{"encoder_widths": [256], "text_encoder_qk_norm": true, "lr": 0.0012, "steps": 7600, "batch_size": 512, "lr_schedule": "cosine", "final_lr_fraction": 0, "warmup_steps": 380}
Rows from block 3 of the text encoder of a small contrastive audio-text model, named by matrix and row number. Rows with one number within an expert belong to one neuron, the router's apart. Each number is 128 + 24 x the weight over its row's rms, rounded and kept within 0 to 255. All counts start at 0. Numbers have three digits each. After the name is the row's rms in percent of the matrix's.
Before each expert's rows are labels from the 100 texts, of 14848, where the router gives the expert most weight on average: "fires on" is the input token at the peak. Only what is clearly more common there than usual is listed. The data: two synthetic voices taking turns or overlapping, over music, noise or silence. In brackets: how many of the 100, against the usual share in percent.
# router: router (text_encoder.blocks.3.mlp.router.weight, 8x192), inputs 128-191
# gate: expert gate (text_encoder.blocks.3.mlp.gate, 8x48x192), inputs 128-191
# up: expert up (text_encoder.blocks.3.mlp.up, 8x48x192), inputs 128-191
# down: expert down (text_encoder.blocks.3.mlp.down, 8x192x48, transposed), outputs 128-191

# expert 4
fires on: "quiet" (7 vs 0.3); "doctor" (7 vs 0.3)
router.4 098:147138166134142126126099139121116108137113147119144169128145127119131098132135153145126133096136111115132170168088130119138130115159114148130099150164120153130147106136115110125084156098110134
gate.0 103:161139144114135119124167159094111127178122176078093132171077092118168136124123133118116138125134138109106122062141137098082099120134122139123118117104132173148141140116102103137113156132114126
up.0 102:124133127146118109125148140157119120127147110107133126139113160110145126128111127111123140096126139169105122100121144119123098123157192160116119176107142144124115132111137089105058149151106167
down.0 101:123115197155146142123128117099115121107109141141155103134120161162138130106134157118141098169150127135126087111133072137122128103137136177173131156106126110101088124127142139095127130147122135
gate.1 095:143140145136105132117130172119119168145107148151138129129132128115154142142112144101139117122099143103089140111111105132064101124136112117134154165061083155123141127105103117133154149130133122
up.1 096:099164125118172124168159098127163105087184144145104155147130151141106128157140080182114130122118124118122102152154138149151117118099168127110113110160162075104154110149123167117103094131111159
down.1 101:136133114094137080147095152101131129098174121108100113147156155126111135144130127160093140111085147094112172114144132116126076106133088096106135177159134113118104141129116131130077109170133130
gate.2 107:110107121113141152118134098087157118094095135157165140081144147126113158142146122148128117119122095107109128127100095145123126118103194155134134129164121129134138079135137166130142101104143142
up.2 106:107116145090145092145100095172119131102084130142142161159117140134152140121123147129090136132102135137095108136158115112134079079166071073124145160111133116144066108115149160131112136129136118
down.2 106:118115141133136125125123103169129131115148163126129175195100163140137157125105177115140141083108112109092110146115114141121132140112141168126125119111134134121113117138122128137113183146151111
gate.3 097:092123136118126128093128112105155120143142083129098126136124110156121139094131088092114127152127158105126160071173137098127088129114104132140127117097129131135172173129113109156103116078149095
up.3 099:118142111130139186146160137106082143122115138118161148127063128114172124124131141117148144095090125113100109141122105175110107108132128100142127107091141130101133108105124166096148124141104125
down.3 101:162121139138114103107151098136120106135133132118125112100131096117136117148097149154131120138128081122118123138168107118123093171128097107113122147147116150166137093156107102125131133112142092
gate.4 101:099118122114098123162137089108151121089125129152129133116156136131137137148128099180123102146122109127169104141131105091147148074138153141068097139174169057104136116151126125176107108101135128
up.4 097:139132143133133139101112140109127154138098107094138116130132109120152137144131122054152163115104122127076110108127138158104108130129090136191187131106116185168116112089141130114153139131140128
down.4 096:118179111123154158103147160111142114120162137112124135128108126167179190150111131083122117106142143101113111109124156147111100138109128143156152104114177152156124164152112147122153126141140085
gate.5 100:132110140106145083109112142182153112099144127098122116157108145092114157112131129182125153131080097132136119138107102109134131149133103105093151145116172156144062087125088165127087114162112165
up.5 097:105108125157083120132120150108152136095113097213158089106174182138130136133135130171125103108149105138158128127162142129167119109119144148132136153189107120121144091122160131165140148111153117
down.5 097:139159167082103116137136117143125098120097120149145135124126143090135128130142124159143155118101078150150132156078116128145136128169153121126113162148121130098116106131116103112147129071148164
gate.6 097:101147119167092140103132155099147113150175128153096113143156118115130132110159124151124106101111129126100131111128108161100101133122160170128143140135109139115132068124160153106153146129133127
up.6 107:159141157109122120134132097126109135136134109129159135127099119174166113155108146073094160118134132119147107113171134145145123172086139117089123107123111140152155168130143125152126150103136084
down.6 103:099103137206156117110174084143110164166147092131122181133107137126160088126133170078099111154152128169194145130151130150135140151150129113138133121118115139119110102120165123167084147137128115
gate.7 096:096104100127101112098080168141166118089118071126152153139148156119125129093105120163175159099112111135145102125116110139146140109134145135115153148157114136107122094123133146137134130112190165
up.7 100:114154145136153185104145086105115152157146160165087116106102111149140108097136142060092088129154147140142128081144140146112111132103115139107130104140131138121161160166128134150167096117124117
down.7 093:150079113113123120121110143123145188145144129123132144118080117142158169120110163154139147120110130083118135113108181131136111143142100126142104111102157170162129113127157140168123113161134099
gate.8 114:124157123138146136132109132116154161119149097153109153101141131152124109114125143092133130140133133141155142121103102164095128064114161164140154139175100120095173175115159124141124125114150120
up.8 116:139134131111102089150114138114107094155093113104138097127121117143145131148098171118119150107134189123130126100156154098137134157141100145154120096071094117180119142151136085134131148146146090
down.8 105:128123083145131142125142099133125135129141179167144100088153154122115107143129142117142095146129153174143126121160108176162153161123163135148134194134159089149094129121112134174106092144128116
gate.9 118:177098126152131147134137147122106118153138110155127131096110072124148111112113161112136150146135114108149133138115115119094109127097142119147137107135086162158166140140167135148136084148104131
up.9 117:111127110097112122158108110132114112137112105108112111119142150113094127117152183136137104080127170129134133090135133128131119159169128160118158101147129106112103128100132154131084128179100111
down.9 107:160166124097106151126107123124091131141143139107102091149117089132126138149105180113109132119115138147138115136127122086129162104151126120116165142161115102148094120141109157094142113201138082
gate.10 107:115094167134152127118099082131111109118135126129200144060157135146138135107150128156117089150129130108121136117161085146132126140106116166118093144123103143144138130147143126081143113113113111
up.10 102:123140149121124114113179106140125129120161124119184173152151174201176093133133128131143098145099107136112112139144151144158104114125091138117112107107164088146119135154136149119133099093120111
down.10 108:136139100115084115113091143146114129152116156157174126161170132159108102174134136128150134111124116134138145119132122127163133143144118091187116126168144066128167085105125155108125133109120127
gate.11 097:128158133142049122116129161075116147111169128116119113146118146136128114151137139126130159116138130129106116148133169106159151121115088144117123063134157111111152103125138110110143141128135095
up.11 096:108105104126143128143133104114142170149107121137157158121137107118170153116111136120153116108079124145142080109193109162116133158119180128145111158135117140115115105141138145150129102093126141
down.11 096:086165095129129163145122152143102113107123157121144106095146149130149139133108157111115142091101155155106140114135181128102108146141126132161147169111059100134131123111160103082152104103127123
gate.12 093:148129121093172108131099162161136128141119183117137097152117090107095184094119149102135158128123144122108162120142145134130129125113050114141149120086112154160108116071119142134148113168103120
up.12 093:135134105180106135122146075128105130104147064169125156088131159150156107130111090143120099140151135145133129138122104143130100102116205142142090129134121103127155165144132139117092114090175123
down.12 097:135144121148100097131126136122088136094160106120123141156119165095173128147151168112129116088106077138128116161096138171112122132163127132117140137114169091148133124108159127116135124106114126
gate.13 101:103152124115131109136145150134109100102094121158085060146138100104136134122097071124111149131136100114121130146154155103132159101123125144114103140151176118152153114145106099113125136140130134
up.13 101:144116109117131132077118152161077142125167178102111129156103112146133124094135113076100076130141114124129126107122145175114104096085113103130138135137155169085159146118115134120122139132140162
down.13 104:148148120175131111118187071141134112116170126106129096156124134133149131159145116118118111120112085128134117170107085156135152169114107142131093114150167101157173145127098118118089147154103109
gate.14 085:141121148137111102110164108130168119150126092133097132122107143111132117108166091146149159121107074169129170124127075130110151116167140105100163158135146144131125145145129149125115140106112130
up.14 085:120103162151099126119098131126101138149137118133111148114103135150096122129083160133122135141127136137176119122137159103192136158134114149135124096104104149138114150154143080132118139170119107
down.14 093:124120120172125135135116117177124113140140154103152107131118130133144092095126102120108168145102155178127110066135123134165135116147065117140167115117137159119120134134140093148123125120127135

# expert 7
fires on: "market" (11 vs 0.3); "volume" (9 vs 0.3)
router.7 095:145088119122097118076106206144188085164133152111133121115142095109125102105089118146166165140158113153146166156150130133126135105121109082124146163134082123135136138095098127135082101117145166
gate.0 100:060144140080129101141142099141167154139119120120111120148157139139103142114121109172151144158131101157117070139156106142118156089094129118086119134123124103119118102116144148152140114126122139
up.0 098:081167108102141111146129078139125146159180131126080087115181109139162163106132164146141116137110129140122114152136138142113102123125099139102125113094110144095132120129137133144134098162102121
down.0 101:112144117154153147146159129161099143128153105117138121133101152095112168123148138130167135114085145127119132106107167107092121147150125120080152122120125074099074088173115098093120153114115146
gate.1 107:123183095155130165087097139171084109172126137150118099147089108108107147098107133142097138081166113095161144101124173135112132141108116097147139149146152132131144128158102153080144096130118122
up.1 102:130154087169094119126107142160117115139143128156127136161073135140134114128099119140127159123138126113189136091131124145098119114132149107167132104129167130167149158158115160135117145156152129
down.1 103:172138116149061147148105158108145144145091080142095144162098133095126096151110120156165167100122148141080153149107129130131125114123146102119070121131141115130181078140103127157128079122139107
gate.2 091:121130165128132100132147134077107148102111161159130132129117174129155079106163132108088109154127102164151113146137126098132126111165162095128127113134159146084109096146140095164138131073198146
up.2 093:128115100144117142126112111182112093134135100115123132148105103109106166137097169109163147084104131096130128124130174125116091149118101164120124157117117125144147129098130148114113122163094148
down.2 093:144121148118140156152106109143140090159136141161138163110174122075144119135144112179142123161095124125148126137163088088143156116098144090120113126124113132096139111145142109151102110147136158
gate.3 110:090138110118116127088111128166171109101139120148109097147130172110104126143098124128152157117089093145144133174094112134167123102173080135106153141114170107139093107135106099130119146118138149
up.3 104:160103135180101125118116110102100163143125084075133147130144124149111084087148176128111079186150127143164155089126118140114124156148119122149121122141101122122119106140177081157113097121115101
down.3 103:126163130125092088151170150115101126133109120100133131132134155170186170140155150137149155081115146169106118137145140171130138160157142111140170102093102171147131165090103111094128135139136126
gate.4 105:142125097131098121092114138121157158128135100147123135078136183102124150119107134131126171141109108160091131180121123134150154094154110111088171127160121131131095143144134150153091130115164135
up.4 103:123130200127139082132111118131122105147127157091160128131180106173126109097156132135128093155149134130148137124137131112130148158125132152162127128106110120149154094131148094112148148107082138
down.4 105:173118109118094179150098142095098076145072134096144129159114144121102161132110131110176137080077131125090130127122126144162158121146135118153113106118130117185123142133144143095143148160112116
gate.5 103:126115125104157161140097120159151100123169126124134172122130119158150140130121149161116147137149110135113117149127114143132128086131150097129140121119137125139136105138128173111132124117130161
up.5 105:126145146126101097112159097120136141088099101101122177134153137136127099172076085153150121122118085107140154131116138137161152154148126088112085134135181092123124158188138092141128126105142125
down.5 103:130144145136159138132164108152125094113126104097153109111118087107147102136119105146099131128176119147104144149142060158158157192103122155195112094118113164172159165151112139108119123128124138
gate.6 089:100126126108141170148107101103132149155169108133151126096153134167115151107076136125154097165114141146077119140175124160105122110111131148100135098098092101153149114110155132108161085149117082
up.6 082:157104115129138101112160120140107138088120138122118160150108141089166129177135117089130147075123130115150123148132141105149096132128143172151100157146178150127169130141074144123112181129138164
down.6 093:134171123141166119133110067115143115098124086150112150124156112108185130126111120101104151116132088129146114165168149096154134108079166138175115109105136142140159152093132120162156116115146113
gate.7 101:091154107122145127122165127104144164113178138141105114116141130121171174076134090141128150130132124132108109121126125147103087109108136119132164088106117142153143152144158173177131127136188127
up.7 101:118146150126110125102162136112171137128211142133100128105153140134182139091128104142119154143149121153108119152148122134123083111127117121166137092099104124155124124175140130142130135166160138
down.7 097:086113167120146114155136143154072118131157173145113143105118138109133165114157149129125114152098132086137070115126158116070148146155111127151118120147120120093125129156115150096090146126158170
gate.8 102:116160108123127154156098165119142109117161106155148129153164143077138138100140100139107158096121110151090129154133080164127103118090150131134123133115161157132108123092144120135123153108123123
up.8 109:108131146121145136137128132101194128122140100152114118114128132103111164120129100116133171080115152143106121118149103152121097116134107173119158155106129155118109114058134150140131181141152108
down.8 103:160148108099096161126102146148105138117150148188151184093146146131136148118124119145135101177147154144111115150147135102121122092142144135155145155141098149104145147173147127153134089104125174
gate.9 100:154114111126133099158139130136163122157168124124110110136170107086114177140147143114162148110139145102094158147181132094098103144124105147143133118155126173130117127094106130133145160149120155
up.9 098:143138097102143149131132145125107164111130151144147125088113130142136126121103117089143171132142144134149146138129116142127106080114142149162073087144112152136137093125191154179196143099162137
down.9 097:114141142114120097145090138111135130151131105102132148158145088103136123138141150088148101132130187109131141116151115143109085119131143168135149107127119123143119142125117130172141117111113165
gate.10 095:111109148145097135116146153111150136147132140065145176142128121186164109124138124108167121123117148103133091110164108128154142137113167132157118123125111145169126136117114135100152121128163127
up.10 101:131089152132102105122123127107130115110119113120184186136166126164126100146115126133133112129126096133118133165135096174137152116124122083121086164119133086129130102139132125089112096085141150
down.10 097:141148127092151134132106138158132094092117142110150177133118118176151118160105112083108147132125127106102120158084134188108160100117134146098141137097097129126153107136113106098150128119106136
gate.11 095:135187116153128117141127152115129127122113104128141164142156083125107133173117141112169103103156103114063110143122121085048113126116122103144104155092133128146146142093127132119112143110150140
up.11 097:161082133116144097132136109152113127134099111082113058127130133124155155119128123142142130144094134088168147100089142091158130162162115120114116117132097146097124168120078102129123141152113135
down.11 100:107160121112094131135166106149142138092147088187122085146163178144126132081112113140129146126117098127137101087107122115155095092149117144098198110131171098091121095131097132124133121143134123
gate.12 099:131117126118148151108135137119163128150122165155140127126115106117089143156161122137125145111144113109057138149165119136085154130107133120119139145135131125142148094086113155068147172106115138
up.12 099:141136146141116085118193139098177111143092098086087144170168108116105093129158121120136154114129120137115118101137162105165142124154104134122119153116123125136141119086146104130091186116123114
down.12 100:133118105117184155168117143153111128130161145110112155156159105128118121150150131091099121132141165152131122125133088147119157131083113152141118073138059104181205090116127121129133134094094127
gate.13 093:117084162120111126142159104116156133152162082118052141123107113166125134102142190140133109169114112118156086123083133135118113123174134132089139117136112074130096148131165120152096115170116129
up.13 100:073122179127090124126137103089164101114157112128133130118141148122111097083143129166131157150152138137142117168077094142163133097139160131110140142134119114122102110108147126099080089151102148
down.13 099:118146127129113112142087099114143171121087116158104146107131140137077128117074167170146116134143124135130123120164133123128114119135084138120145095108127122110122138125125111160134125110140054
gate.14 106:149115172114171111125106161128126137177132167139120127110119100115101129115148113122134135106161163107100147124139123156109135149070094148138160108129111177165147082140142142118116127131116158
up.14 104:111125135119103124123157103142133130112101094136124121146139146139136131164120141122158140146152114176159097099135153061189117132165143123130116149123141087106092181103151115154135119135160102
down.14 097:105141136140092103114146127139153118106110127120112102134131114114128085124143122130099163165163127170145140118162090166171154128093087143128126107095162136137138104125153090114154161161083083

# expert 1
fires on: "shop" (12 vs 0.3)
router.1 102:164124149133130104147114097182112144110115120122174135103139133120110136152115099129099143120135128104142139106121079150187122119128115126112128156143115130114156123109145073141106096115147113
gate.0 094:122114132150095101139110121077117126115112092141107124127133166120150132114065132171142142099112140156096159155135122141112104138161142134116152105176126149159122127125121102119138120114142102
up.0 097:140103147143168137133109112075117167135121100135096113084123122142141136112110098153127126153175180133145167118133120109144128146131138108149126096145101161136185156123137105168136110061135096
down.0 097:123140190118131118120163153134112105098132164144103101138137127083136162134133143123092176119115138142129079136122111120114122128107151131154149138110137105110114113134122126128135149131141180
gate.1 107:162112111090176128154164159158146146101152132114131102114175147065138141085156117158127152158131138137132085139147131166142124092077094095139111096150108148147107107117137128152107114140108146
up.1 111:092144150139130139149096071116130111117146122131164166124123105149132139174132162097143128106068132117119126147089097099108125104136151175097144119120163059141144139137108171074124149136125100
down.1 098:139136113134090108190187115140157113143122173129133112133129149079159134108154092137151186097101165125137111141110102124144127116095127132149139102120141150112117160149116142166122140157134118
gate.2 094:143134154136095117143108090142107113129125104092121178154083166124131121099145147118128148144068099118148110145069125146161098086160133114143109151079141157141116127113135120111098177167116151
up.2 093:099151115149137079160087108150118139103142140149151145110117137129127141134099103148133170114081140102136119105118133119134116115154162139117128157106126112098142105156150125141128135151145096
down.2 103:159119115130119172086109102107151099170128096107118136117137136150100098162140110137117106133139092170156129111173122115134152141163130114114113131150112141157094083149153169142128118128150101
gate.3 104:176123139112134143105144121124104154125119113131145111179149139132123128136088074112116090160111090156120139119155117172122121103085098097116130122147138163144119117141123128178128128134132148
up.3 101:094143134172131088118131101152138103113117133135162151149160135151100104167139125153148107115102117102137108159075101146138151141160161147141104140151179116150155135148109120092081166107138128
down.3 103:077142150112144155119164136113144152103167137136116158185178143122167111121126112090154127131126150157118106122140077159138115111132143154126150105146144141113158106158142144154142153084123119
gate.4 103:181147101147132123131104181133120120164123109104156127122128101096098162172102114140154153097110155081130136090142150118120093168117155135153102139129113121148168108087123129103118135180149163
up.4 104:135118167121165140150147100107124128133110129134092119116140105135128101112159143109075128170178166164101163161149126114107117091131108169096127109091096177144088169130142142130133150101108120
down.4 107:146129117083106166098122127107109145188090090081100147157102108134129150121113141122150122144115151097102117082118169154127088117119136146116129125116138126155102121076116141123096115145130112
gate.5 097:131094128140154128141138119151090117137154138141134162098135154122122134114108131130111115123109120137110140132143114163106134112144121111137144114112094156128098144116110177093101147140105097
up.5 101:103130124132164147147101126128119160107132099142158106094130160122155145099089141143096112159173157164147096082169144132150121128133110128082097115133066093099102150098174107158101115137154091
down.5 104:133102168153083076119125105137171122149144129117085172076152115101106108117133153146170103134111159129120160129135143120124125181123160095081068106150165118109115138155102150145125113140104128
gate.6 091:130093131124133112150170109114160126127145144105137114166165122119115116126143102128096130165133114104135147116109123088157125079139134168127096128141169126163130129113077121076132153108120136
up.6 087:122147122127099137100093147139104139159123109177130124083143148122127105112141121142120113121158106135129158156152146186117148173126112115165134113147119119139128108155184145176118115090144131
down.6 094:109106126177197157113083132125120143113121107181112105120102112087120102074112136184114109193106141147115118122127113122099169092110094157162132147097112097138111112115123157140134141123128152
gate.7 111:119163112081118138179143162137129171072128174156149137150139157117170119143102138119117151131095127138092103131106153139126139048113122104119133105136156096136133083126126114162167131149137132
up.7 114:134109168123122124094131110118133091134147099072117113105149114120133123114133127143103121094128136152161134137156125101132113147112131149130118154094101091150121138119150131086112128100068116
down.7 106:102136078142142114155151122105207138154158108168140141141111116139137120126152108134112144177113151101174168091131096106081116111096125123097124117129156134104124145128142118144126143154138091
gate.8 114:169116139109140078114159116144147077137124115100131138161134122145140114143123103124115126121099129128103145111181108118130171144105141092120100149099131116176171148158076153086050130104108151
up.8 114:158103109142114119120132122136144125156144142087132083121143115094123136140159110168133149144127113124134176113154107098129130112144075104164117100142134123153128087086106112090110100150107115
down.8 105:109164072104152106165128114122139103119115080107124123141164151126158144143131167148084105132127105126108154146156110146135092140131111135100145145107075105157114165122117102077076157115123117
gate.9 106:176139137146183106104083146161106133143133148119154133197136129116103132161124114106107110113106093083093132146144099112131144119133124109115128132157164165139116105130052128103115129129116124
up.9 106:145182120117119095137126135146147119143187188135139129124156148116132130131133124126135121122125111118111153136129116128117161141156122107095134144128148142142154191169078144089082104122100148
down.9 099:132113095130137114130149127120148145096147094153118127119113107145079105164112096123094135132132132146134108118199123116156132104129168099113085178123143084136145120113097114111086114077127114
gate.10 102:189157175108104112152085129134107141152148106118133185163187156114149122109098131114143103113084140139097134139145130134139154136149105135140123112089126126121096132139093098106121113114155124
up.10 104:138149096119132129135123159117133109154094152139104101155146102087091114137143125133120110116126081122120156154187142085113159087116111109094109156129117126150168124101136145130119141076105132
down.10 102:147138084124077117142129144149161114148102114103126135110109091135125107137158138108118086119134107111090126103099155136180084151143167121128111117130112138164181163146062147079145131084129140
gate.11 105:135108101112158134124103112093154121187132111127114152105151092166108126161134173124094076128168150162119148149172089147115119109146137138153126139155059134172117131131150153106177142147109141
up.11 111:119117153122155142122146161154152094139094159156090089146181099116113165105148100135165111113116127092142150111110138121137147148116116139124158100150130147141143090147125171132161170136123188
down.11 103:133159083094166140165156141082162170147133134127132135124142124160134179118088148152108102144105115161119136118110109140097101112139173129120139170105081107158133135100115111121146093160136097
gate.12 096:122142185183104112128131096140091099113132092105116156093164176125150098139105103151112101139132164088157117102103120110129144167150132114136120119129113113136132103164147123163104127082121089
up.12 099:181113133100102142151151129109140142164076114073118131134100131139151096126150094145157142116118139149142137107138115111147127136116131126167113121133119146172172149114139128117100144132128096
down.12 097:147159144120170120130156085122142153154134130137125087133122127114171112117108164111095131109123079133091126135113088124117119106085107142109111136106106163103156157128104134093107115142134137
gate.13 102:132090142147132104134078103126087140165118113126141155117115134133121124146092170118144140091117106161152154116114116150165100153197134084151165157182123123156112116104146121118149136154105090
up.13 097:153091135136134113130090092064096182095137088125136164114117138118165122137126138141117098131155120129119105130102077126146103137136147123171100134144126149139145116131135090139183140126126074
down.13 099:159103157147118120100195121107086148128084143141138128120132124104126109154123127141146109134120113133146115137123100124159120160142133158169110101134151150132126131138127091118128139173078142
gate.14 098:130095128117128133130107109144122088165106162128104142128097118127142154119116168112170136113109161103108094070105155099128121125126122149138151147137131183130148125114078131119134166206136143
up.14 111:108121139142124148091108094105146127097182120153140132085169133159139115153154159101097110145152103157137172153123079174134140142142107157139158104188103115137111143158169128152144144126124133
down.14 105:112146100095167134135107123107118149139137163118100105101135121111127138129134079122135138168120125126082140130143142137098127103099133088102157145089127102107172162130103124120141090105090125

# expert 3
fires on: "-" (20 vs 9.8)
router.3 098:113116133158068176137128124067100157084135094103128114128154121135107125097153105130127125165183131089152139135136176072144103135108117150126132135160116149131107151146152138140144091176184160
gate.0 111:107113087133089132130139138100112164109144110101080112167142156154120152103153134141132124155132087153137081119129135078129125111109152089118099136179143096089093124111118074176146097131159141
up.0 107:138126091139141112106145154138158122122118127128109147124139130131103129158157125133161102116098086160132150135136104123126105106142167104113158185156117134115101115153099128133108132133135173
down.0 106:136177149155108148136146110118129122122169129109134139133144163136112115123139154090123105105114074146134136132130119144140159144132119164084107100109146120158086117116140125138154119114146137
gate.1 112:114133111116146135131172132096122139103109172156151080123151139124149115172127090151148128154124085104103140151133120108144132101098144118139133125165157121127151110130093098102143136126141143
up.1 114:162145134103142120149114108129161110148139109086100159134129107099109114105128158104099141100138161151154138111147145122117119146133103153094155137106117152117103139103161154140113142126100128
down.1 108:123115117113128119133143129130114117132119086159116103136171118100112116140168112144185158138075120092108139093161131121128101106155109123120145123150116142123099144106132104122106123155108111
gate.2 125:122114145183102139105116109128091124114141139139134121112065103113100114095115116147127099156157136084180181139073126139142154114150130167180143141147143151142128158123130127062155170145126140
up.2 130:113119133169117121107080112133128142112134152169115074121103111117107115143106100125130147116155130111161143132090142120141138117164142150153144180170135126116107104137138159111133189122167154
down.2 107:130163105115128116126140110142132136132121155159128094123162136112130083134148116100168165118075147172105127086134140126144151068162178135117167159112075106096121136158135121049123149095132096
gate.3 096:131108153127159156148102111096115151143123101137142135111142142163138123083102168137113113111116154173123131089154136127112123107142150147102152104138083141125117136129146157140133101182157098
up.3 098:126129113155180149154071100116098137162137108127149129129148137163108125102095130098115116152119157151111135096133112131135112106134140164098162140089084134143130176134164157155110066155138136
down.3 099:148148118164135145131151120096144134110163153125155135101158151152147166080105108116093128114161140167135089165110104129141108197150135134123092139103103128130082136132150097176171101171084085
gate.4 096:125117136151132126110100104127130129141149128128148125105123092127078119095123104127121159130119128124152153131109082131113149119139128135176165137193102098163129080089119164076158180151112143
up.4 089:114135114127121098166104125132106147154063147147159099117094121106138154129112154134150127123102140136112168160113137152141106113172115115154156114133108132129104120104135116123107133136147108
down.4 095:124093155152131183125123113111137110124138128133141111135100141085165094156109083129111193126131135154128135093147126148162141101106149109141144112121103141152147156162116144141162127105131109
gate.5 100:171120184176124147103158134077111140120094116068107143145129136148076091141164104155147157111163134136130118111116127122166182170107134122138105119160132133161135080119176095130119135114122158
up.5 100:100134099067147116161109101168161133129176136167145127104124120130187142110095139136118146167137145152121134136133119125102079118157133162102171128124087121118122192106097118129147111134099078
down.5 098:148141122134160124137149091135138146135086123106123086140124137140143132142098127107060158117116119118166126108125097161100110145143102132128133118096153118148152119097108128117069119183097101
gate.6 108:163100126144143142154125132150145114118108102076132148144152124143119114122143137134131131148120144113112126091085114112114124153108144125192139118119130130166124159123121163109085149149112170
up.6 112:123145122123111119104114149133103143142087123144113096125098138068094138148121117129138123097112095123126160192140166163158134093147093119077108184102162102126104143150117100118143118098132098
down.6 100:104161124100150122155121132139103145111092145131096120168135128131152117127077157141130084159129123116080111114147145118140089112095146160174159121106148133142185146151160064115127124086134131
gate.7 086:127117149144096140093108117079065142147125139120141153113107122125139071118145157103121095117116138127127137146136124148114137130149089122175129093147100147145142089114132120142179120155111099
up.7 094:125142139137116115125140115160125131148161106147121107151139120138166097147132161070114137125130174105138114083146109134090097153085167110125141137109113115130127144122107153146104142137156127
down.7 098:082146144121158136168113127131155129110178130093101108109152136116116093109162098158109131126103100152107137124145117119121142103103158170090126135098116136100150122165071087126111127150108102
gate.8 090:144138144143131154110117134154075108157085146102094151142028114127112146111132115107125166114145170107166164074094144097136148135120121138158183125090124107156157145106155127123103160139134130
up.8 089:157127156111163126118103122125123145152134123132125142123145104146150110099124137060113165154179129135136105124140139121129109113124155151119120099132097153100119122143133115159164127152145175
down.8 096:142132131110124124095120097098070112143159138124119072129107117082114097092096123144128121153131165139137152112143115160143119173125115137116101127168127147147127115132145098148103143112089153
gate.9 113:130109131070146122134137086134160133101119172172158138122124130131122166128134089140146131140105078123120136120130135123140127093110131117094141077119116100119110111126120181140171116137118150
up.9 113:163132169108182130142109115112086100142115146101124121119145114109159131126110101157136117127114087121086185143146118157126142115112121121156098126109108142160124127123142134070112119114063132
down.9 106:132114112158087090114128134111112114138122116078118147126113092118122083162128160123137119101137137092158193133117095140152130178160093129131130141148161136135154161155123107167149148096083132
gate.10 101:110119081168094129131151167109109154085119148147157128118134143128080091128166123141131082134124100121140146170114121149119149106125141142137138157131171112116159135160151123144143128096116120
up.10 099:107141141110133114101145070108129140135152150133130136118135117175145079125124090135116122178139108111170113165125103130125142079142133090111129122109132153132111144135129098140153103098136122
down.10 105:117120125141150120114125100118109109137148132139160125135111138127110132137156161145120164125147174148133128132148118114131140131138147156137128102128115045114114106166150130104162129105124124
gate.11 103:138113111147097115142132138135124142114098116108118127178142150082103140133126124161145138103115099162129119144130144097150148134128080072104121134168166109146082110125115150151079128125161116
up.11 109:118148145124141104191120142111113122129104119123129106123113099144137163102121121103142109109126150098094150124097138172119113173119115175144137152104139163128152178109157101116130133159126103
down.11 101:129144121101164141123131125165145129141123100135119079137087071115166161137112089169152124159092146088108128091116135125117098147147125142173133123116138187104150129121103126069088112132108161
gate.12 094:142127145133121098113065137137112121102132157153164148118079124129099158135098129131132135079129126121058121163100129145103172121155111165121134149145134127086120131162120144119079135120135139
up.12 098:094139159123116111124121171156112150144132161126107132162112150093121133130098112128105132117163121149100100155142160137115139090130104137090135131133158149094116123150083158144127138122150152
down.12 100:111126123150125091141168082088142168136114124102145099140134121114148143112112140147091122118141144101127115118183151132127120141136155141079089119117098096102101123162093142140156109116146142
gate.13 111:120126117154125164131138147131125121115099112133129174158137135151140109146134148112122130130121170127128099066126124118110081161112169153169158144128121166126153116118140136132116154122153168
up.13 107:129105155129072141124155143077095099099112140112098074161141170148124132181134135154101102162162105140108104148190181119131127125130140104133068131137151120100135103151108116139128111119144156
down.13 108:127156113107130118106100111110107149150127140089126085124108124125126108111115158136141108139105133145098148128117121073136154157115133134140129122145096135147148098148120130134129119105153114
gate.14 104:147120132104117143111097125127107171115141144111099139130127130143084118151101108125115129114128131111124138131125140094144180136112100108076077120155151124130145155176080117113131131137128147
up.14 105:100157159118144091156127122108129132126130130166130093120171157139124135106153120105158083170093091110079124165132099123146144121125182148091112104100119120117109128141155082129108090108156107
down.14 103:118150130139199093148140117102160124109107122127106138116127093094185158124087142126135138104082155092074093117076189133128140140122159105117099158109082133143159077159088117113123137135152159